Rows from block 5, named by matrix and row number. Rows with one number belong to one channel. Each number is 128 + 32 x the weight over the matrix's rms, rounded and kept within 0 to 255. All counts start at 0. Numbers have three digits each.
# convs0: first 3x3 conv (model.blocks.5.convs.0.weight, 96x96x3x3), inputs 22-32, a 3x3 kernel for each
# convs1: second 3x3 conv (model.blocks.5.convs.1.weight, 96x96x3x3, transposed), outputs 22-32, a 3x3 kernel for each
convs0.61:070080084072086091068082089078076074076075073074074074104109112104111115100109116118111111113104106115106107103103098103106104096103105145151143156162154151157149121125126125130131124129130060072062073089083062081076131135132131134132128132129110107102107104099100097095133135139123124128119117124
convs0.62:173174175172168166176168167103104103102103102102101100138141140140143141140142141137139136135137132129130125128132134129132133127129130130128129124124127122123128131126128129125126132128130186183185169164166172163163137136132138137133140140136139146148138148151133145149159157155157158157153155154
convs0.63:080078077081080078084081080126131136123131137128135139120122122123126125124127127147147148146145147142142143108111113110112115108111114113114114116118118119122123135138135138140136133135129132134136134135136133133132171179172174181175165172166147146148145143144145144145140147148137142142132137135
convs0.64:150148112166162121123121097127126122128126119124121113194198183206211198197204195116109118108102111112108119091108103094108107086095100171175168178185178179184181078080071088090082092094089157169150175186162167172156152153151146148146144147147153151145146146140135136132131102115098063095111086114
convs0.65:087091079090096085078085079118121119119123122116120119093093090093095093088091092121124121121123120120122117143145139144148142137140134128125117131129122127126120179180180181183183180183184080083077084088085083089087129138143134142146133141145145147138148153144138144138164165160166167162160160155
convs0.66:132132130132133131131131131131131131131131131130130130132132132131131131131131131125125126124125126125126127117117117117117117117117117128128129128128128129128128121121121121121121121122122120120121119119119119119119121121121121120121121121121128129129128129130128129130128127127127127127126126126
convs0.67:134136135134135135134134133099103106101105108102106109106110109110113113113115114142146152141143149142143148133137141135139143134138142113114113114116115115117117129134130132137131129133127101107107105110109102106104171182176176185179168177171121122124124124124127126125138144145139144144137142141
convs0.68:151147147151148148155153154136139134141142134134135126127127126125125125123124124114118120116119121117120121109108105112113110112114112193187185197192192204203203136134133137135135141140139166163165166163165170168170113114114113115115114116116119122120117119118120122121136142143143145145147148147
convs0.69:118121122121123124121123123099104107102105108102106108124125124127127127129130129132134134132133134131132133096096096098098097096096095123122120125124122125125122118120117119120117118119116120122120125125124122122120148154147148153146144149140113115116115116116116115115116120118115118115112115109
convs0.70:131129126128126124124122120119129133124133136126134137091090083101099090108104093162169177163169175167172177171171169169169168161162162114114114116116116118119119127130127127128124123124119144148143152153146145145135174183176176184178168176171133132135132130132134132133154160160151157158146152152
convs0.71:102108099109111102102102093142147147143149149139144144088084085082078078081077077160161160153155156149151154116112108106103100102099098158150144151146143147144143172170169174172171175173173136139140125126126125123120123122125124125130126130136235240239233239241225233238164160161160157160161159162
convs0.72:062066065068070069066067064156161160161166164161166163134134133132134133129130129140143143140144144135140140077082082078084084070076075097097098096095097092091093162162161163163162162162161190187187184184187179181185154146148149142144147141145146150153154158160155158159154150153160158160163162165
convs0.73:116126123122131128116123122086089088087090089085088088148150150147149150144147150128122123124117118126120122105099096099096096094094097129129122136136129136134128113115115116118118116118118059072066072088080067081078129131127131133129126128123127131131126130131119124125138128136125113124130118127
convs0.74:121119111124125117119118113156157155158159157157159157183184190180181188185186192121125120124127122117121116183178181182177180189186189080074077077071075083078082114110112112108110114110112145131134138124128152140143136133129141138134146145140110109114101100106102101105113109119106105118110111125
convs0.75:154148149146142143147143146122123125125125127127127128144144141148148146148149148167170175167168172167167171133137137133136137129132133135136134139140139143144143137136130138136129134133125133134131138137134136135132193198190197201194190195188121123123124126125125126124123132132122130129118124121
convs0.76:157155156155154154156154155087092095088094096086092095115117115118120118121123120096100105096098103096098101122126128125127128126128127136134132137135134138138137129133128133136130132134127150151149155155152154155152173185181185196193181193189124124125124124125126126127126131130126130128124125122
convs0.77:124124130125124127129127130157159160156158160154156157157154153154151152152150152120121121121121121120120119128127128124124126123125129150143146145138142150145149119119117118118117119119118152149151145142146147145150156162157158164159153159153136138133140143136134138132080085082079083078078079073
convs0.78:131131132130130129132130128123134143122133144128139147124123118126124118128125118190195198189194197183187189125123120123118117120116114126124122127126124128127126172174172174175174173174170122120117124123121123122120168177175169176175165172170115114115112112113112113115157160160156157156154156154
convs0.79:104116112120131127114125122065066057069071062063067060135138134138144143133142144146126132137114120154131137114104110104093100111099105134138129142147139139143137102109106106114109103108105085101078101119093080095077132135134135138136134135133130134138126130136121127132133131143118114128124119130
convs0.80:126126128125126129124126129154160158154163160156161158187186181192191186198195189147146146147146147148149150140141142141142143140141142087087085089089088094093093153154151153153149149148144140140140140139139139137137198204196199203196191197192131131130132132130133133131163162163161162164158160162
convs0.81:127123126141136137143138139080079067084084074081082073136135138137136140140138139138137137139137136143140139137135143137135143145142149147147147147147147144145145128125131124121128128125132137129126133123121141128123127130133127130134130134138051049049048049047046046044142147140143150146127136134
convs0.82:104104108106105106108106107132133135132132134133133135132133133133133133133133134137137137137136137136135136128128128128129129127128128128127126128127126127127126124127126125128127124126125128127126129129127125127126122124122124126124123125123119119119121120119122120119140140139139138136142140137
convs0.83:072090074075090078044057050120129115132144130119132120162154158155148153153150156143133143132120133143133144142121137117096115133115132136129131131125127131125128107106112107105111110108113123116111125122116120117113134127140129122135136131143129130130134136139139144147158146166146133154167155173
convs0.84:085091092095101101097101101130130133130129132130130132199199198201202202201203202123127132121125128121123126138143147141145147138141142136136135139137136142141138109115114112116113112114110207205208206204206207206206162170166167174170161168165154155155154155156155157157125143133136153140122139126
convs0.85:072065057073064057064056053170171168170170167167167164191191198189189194193192197125125121124126123125128127192184196184176188201193204140138141137134138142139143112110116108106112110108113160151153155147148165155156147145142148148147152154154102099102093090094096094098097089090083077082081078086
convs0.86:070084070072085075047058054125132118136145132125135123169162167162156162161158165153142149143130137152141147134115134109088111126109129137129134130122128131124129115113120115112119119116122114101100112102102112103106128122134120115126127123134102105109108113118118123127158147162149138152164155169
convs0.87:069078077078087082073077074094095094092093091093093091081083088077079083079081085138129127128123123127123124073072074072069070078073075132144138142153146133144137138141147136137143136137143101109104104113107091102098130131131125127126126127125118111115109102108111105110092099103089100105080092101
convs0.88:130129128128126126127125125126130133127131133127131133134136137138140139139141139147147150146147150146146149151154154152155155149152153122123122123124123125125124133138136137140137135138134125130130128133133124129127160168164163171167157165162140140141140140140140140140147150150146149149144148148
convs0.89:076082053065065041032028012170177173178186181174181177148147154153155163161166175130119118125117121131127131110101129103099130130129157097105122103114131115125141098101107104108114109113119127140145139157162139155163107108123107111126113117133111092093106087096126114123060045056063046055083068070
convs0.90:081090088087097096080090090185185183187187184184183180109111110111112110110110106084087082085087081079082074137132134134129131137132133160160161159158159156155154124123125123122123124123125148158160152159160149155155120118120120118119117117118133137140137140141140141140047047045047048046044046045
convs0.91:108110111111114115110114114136134134136134134137135135105102103104101102106104104157154154155152153156154154150149151148147149148147149128133135128132133125129129126125128124123125126125127105106106104104103102101098133130133131128131133131134086088085088090087087089086179179178180181179176179177
convs0.92:134134136132132135131132135111109111113111113115115117124125124129131130132134134157163168153158162150154157114118117114118118109113114130131130132133132135136134134138135137140136135137133102102099102101098098098094173183178177186181171179175123124125124124125124124124122138138123137135118132128
convs1.61:102101099103101099104101099195196185194195185180181172145148146147150149145147146138137138139138139139138139131137137137143143136143144145143142143143143141143144169171171173174174173175174179178177178178177180181181137134135138135136143139141134140141138142144137141142152154153154156155154156154
convs1.62:138141131138142133128132125140138141141140144149149153049046050044040045047043048147147149146146149146146149095089100088083094095091102121117114119113110120116112158161161160163162158160160125127128129129129131130130137138135142143140138139137134137134137140135135136131129130128131131129129131129
convs1.63:099101100102104102102103101148150150146149150145148149115112114112109111114111113136134137134132135135133136132132135130129132132130132080079078081081078080080077081081081083084083085085083119117120114111113117112114171176171174179174172176170050052048051053049045047042116116114118117115119118116
convs1.64:127125124126126127120123125184185181184184179188186179093096100092094097091092095084081083078076079079076080103103105104103103110109106109099112100085097119106114110109102112112107106109106065060069055051060059056065180179173179180176177181180160148137159149140155147142151148148148144146144143145
convs1.65:084083080088086083089086083125126130118119125115117121079077078079078078081080080166166166164165165162163164114112114109106108110108110078075070080077071078077072115114115117116116121119119152153149151152149149151149110112111114116114114114113134136135137138136137137135141142142142143142142142141
convs1.66:128128127128127127128127127128128128129128128129129129128128128128129128128129128127127127127127127127127127128128128128128128128128128127127127127127127127127127131131131131131131131131131129128128128128128128128128128128128128128128128128128129129129129129129128129128129129129129129129129129129
convs1.67:117118116118119117116117116133132131130130130128129130136133135134131133137134136115113115113111113115113115114116119113114116114115116122121121120119119121119119099099099101101100101100098120120122118118119120119121177184175183190179176183172077079079078078078077077076116115113118117116120119119
convs1.68:098100101099101102099100100127123126125122125128126130106107108105107107105106106117117116117116116117117116125128130125129131124127130151147147149145147154149151105108107106110109104107106149146143148145141147144139140143139142146143138141138169173169173176173171175170109109110109109110109109109
convs1.69:122122122122122122122122122127127126126126126125126126125124125124124124124124124107106107107106107107106107120121123119120121119119121120119118119118118119119118131131131132131131132132131126126126123124124124125125150156148156160151150153144107107107107107107107107106113114113114114115115116115
convs1.70:108110109110111110109110109135133131132131130131131132149147150147144148150148150114113115113111113114112114115118120113116117114116117128126127126124125126125126105104104107106106107106105124122125121119120123120121176183174183189179177183173076078077078079078077078075126125124126125125128128127
convs1.71:138138136144145143148147145126116114117107106116107106090088090090088090092090092141143145140142144137139142123125136117119131120123135089085085088083082090087087116117119119118121121120122146148152152153156160161163131133133135137136134136134087091091094095093097096092152154154153155155152153153
convs1.72:124125125124125125125125125126125132121120127123123129117116118116115116119118118190190188188188186187187184133132131133131129133131130027027023026025021022022019088089087090090089090090088127124128126123125131128129106103094108105095104100091098101090104107097097101092111112110112113111110111108
convs1.73:115109108114108107114110110219225213222230218211217207130133133131134133128130129130127129128126127129127129096101105108111113114117117132126125134129129142137138153154152154154152151151150145143143144142143149147148146144145147144146148147149155155151157157154155155153149150149151151150151151150
convs1.74:071084071079093079064075062128128132131132137137138143126122123123119120124121123077076077077075076078076077093091085092092087086089086183179181177172174180176178152158154158164161155161158125119114124118112123117111151152148155155150149148142114121118119126122113119115022021018024024021023023020
convs1.75:117119118119120119118119118132131130130132131129131131136134135134132133137135136129128129127126127127126127093093099091091096092092097131132130131131129132131129107108108110112112111112112120119119117115116118116116190197181202210191191197179116116117117116116116116115130130130130130129132131130
convs1.76:112113113114115114113114113126124124123123123122123124141137140139136138142139141107105108105103106106104106110113114109111112108111111126124123125123122127124124095096095098100098099100097123122123121119120122120119172176167177181172170174165086087085085085085084085083102100097103103099104104101
convs1.77:133135133135136134133134133182174177174166170179172177115114115113113114114114115096095096095095095096095096094096095094096096093095093120117117115113113113111112092093089094095091091091087093096097095098098097099098161161147169169154164164148085096093095106101092102097103103103104104103104103102
convs1.78:109111110111113111111112110135131126130127124127125123160156159158155158161158161102101103101099101101100102132133135131130132130130131138133135135131133138134136108108109110110111111111111120119121118116118119117119157160153160163156156159151073073072072072069069069064105103103105105104105106104
convs1.79:140137137139137137140139140193199188198203191188192182120124125121124124118121121123120122121118120122119120124128132133137140137140142127121121128125125133130133138139140137138139135136137119119123117118122120121125142141143140140143141142145149148146151150149152153152135135135134135135134134135
convs1.80:109111110111112112109111110142140138138138137136137138147144147145142145148146149113111114111109111112110112111113116109111113110111113129126126127124124127125124090091091093095095094095093122121122119117118120118118189197189196205196190198188090091092090091091091090090109109109109108107110109108
convs1.81:115115107116117109112114107138144141143151152145155157093091096090088093093091096107105106106104105107106106101094096097092095094092098120116119115111117118116122145149150146150151146152154081075071081076073083079076112111105111110105105104100100103102098100098093093089066066063068068066066067065
convs1.82:108109109110110110109110110124124124125125124125124124137136137137136137137136137133132132133132132133133133136136137135136136134135135116114113116113112118115113135136138135136138136137140124124125122123124121122125125124121126126123123124121131130127130129127128128126126126126126126126126127126
convs1.83:136142137143149144138145140181185178187192185180185179091094091094097093090092089087085087085083085087085086184183186180177181182179181118122115124128121123126119093095094096097096096097095117119120118119120118119119113115112116119117115118117110109110111110111113112113157157156157157156156157156
convs1.84:135133134133131132135132133153150152149147150151150154134133133133132133134133133116115116115114116117116117060062065062064066066066068130127127133130130134134134111113114112112113113113112093093093094093093098098096143146137148151141144145134092097096095100099095098097164165164164165164165165165
convs1.85:114123114119128117109116106116115119119119124126126132125122125122120123124123126080078080079077079080078080115112112108107109104104108178175177175171174179176179167170169170174173170174174125122118122119114120116112140141136142141137133131125100109107106113110101108103034034033037037035037037035
convs1.86:119126121126133129121129125181187179188194186180186179105109105109113109103107103093091093092089091094091093207205208206202204208205206135139131141144137139142135091092092092093093091091091117119118118121121118121122098099098100102100099101100111110112111109111113112113166166166166166166167166166
convs1.87:135133131136134131135133130128128115133135123127130121107110109108110109105108107109109112107107110108107110188192194187190193184187191076078079073076077071073076115115117115115116115114115146144151139136142141138143149148149147148150148147149127128131128127129131130131177178178179179179180180180
convs1.88:120121120120121120119120120127127127125126126124125126135134135134133134135134135121121121121121122121121122109110113108109112109110113128128125127126124127126123106106107107108109109109110120120121118118119119119119178184173185192179177183170111111112111111111110111111137136136137137136137137137
convs1.89:117126111120129114103111098114110114115111116125121126080078078080079079081080082105105106104104105104103104165162166155152155153150152160164157157160154146149143126129125130132126121123116114115112117116112113111107116119113118120114110112105114123116118127119107115108115116112116116112113113109
convs1.90:124130132127133135126133135106104110104102107106104109145144144145144143145144143096097096097098096097097096184186184185187186183185185156157158153155156149151153115118118116120120115120120161165163164167165163167166097099097102103101101103100137140140136138139136137139132133132132133132132133132
convs1.91:099101099102103101101102099129135129135140134129134129155155156155154155157156156164165164164164164164164164141140144142140142145143144132132132135135134136137137146147147146147148146147149127120122121114116126118120091095096095096097093095094115115113115115113113114112130129129128128127127126126
convs1.92:118119118119120119118119118127128127126128127125127127132130131130128129132130131119118118118116117119117118102104110101102108103104110128128126127126124127126124105105105106106106106105105124124126121121122124122124210223202225237212214222199106107106107106106106106104127126123128127124129127125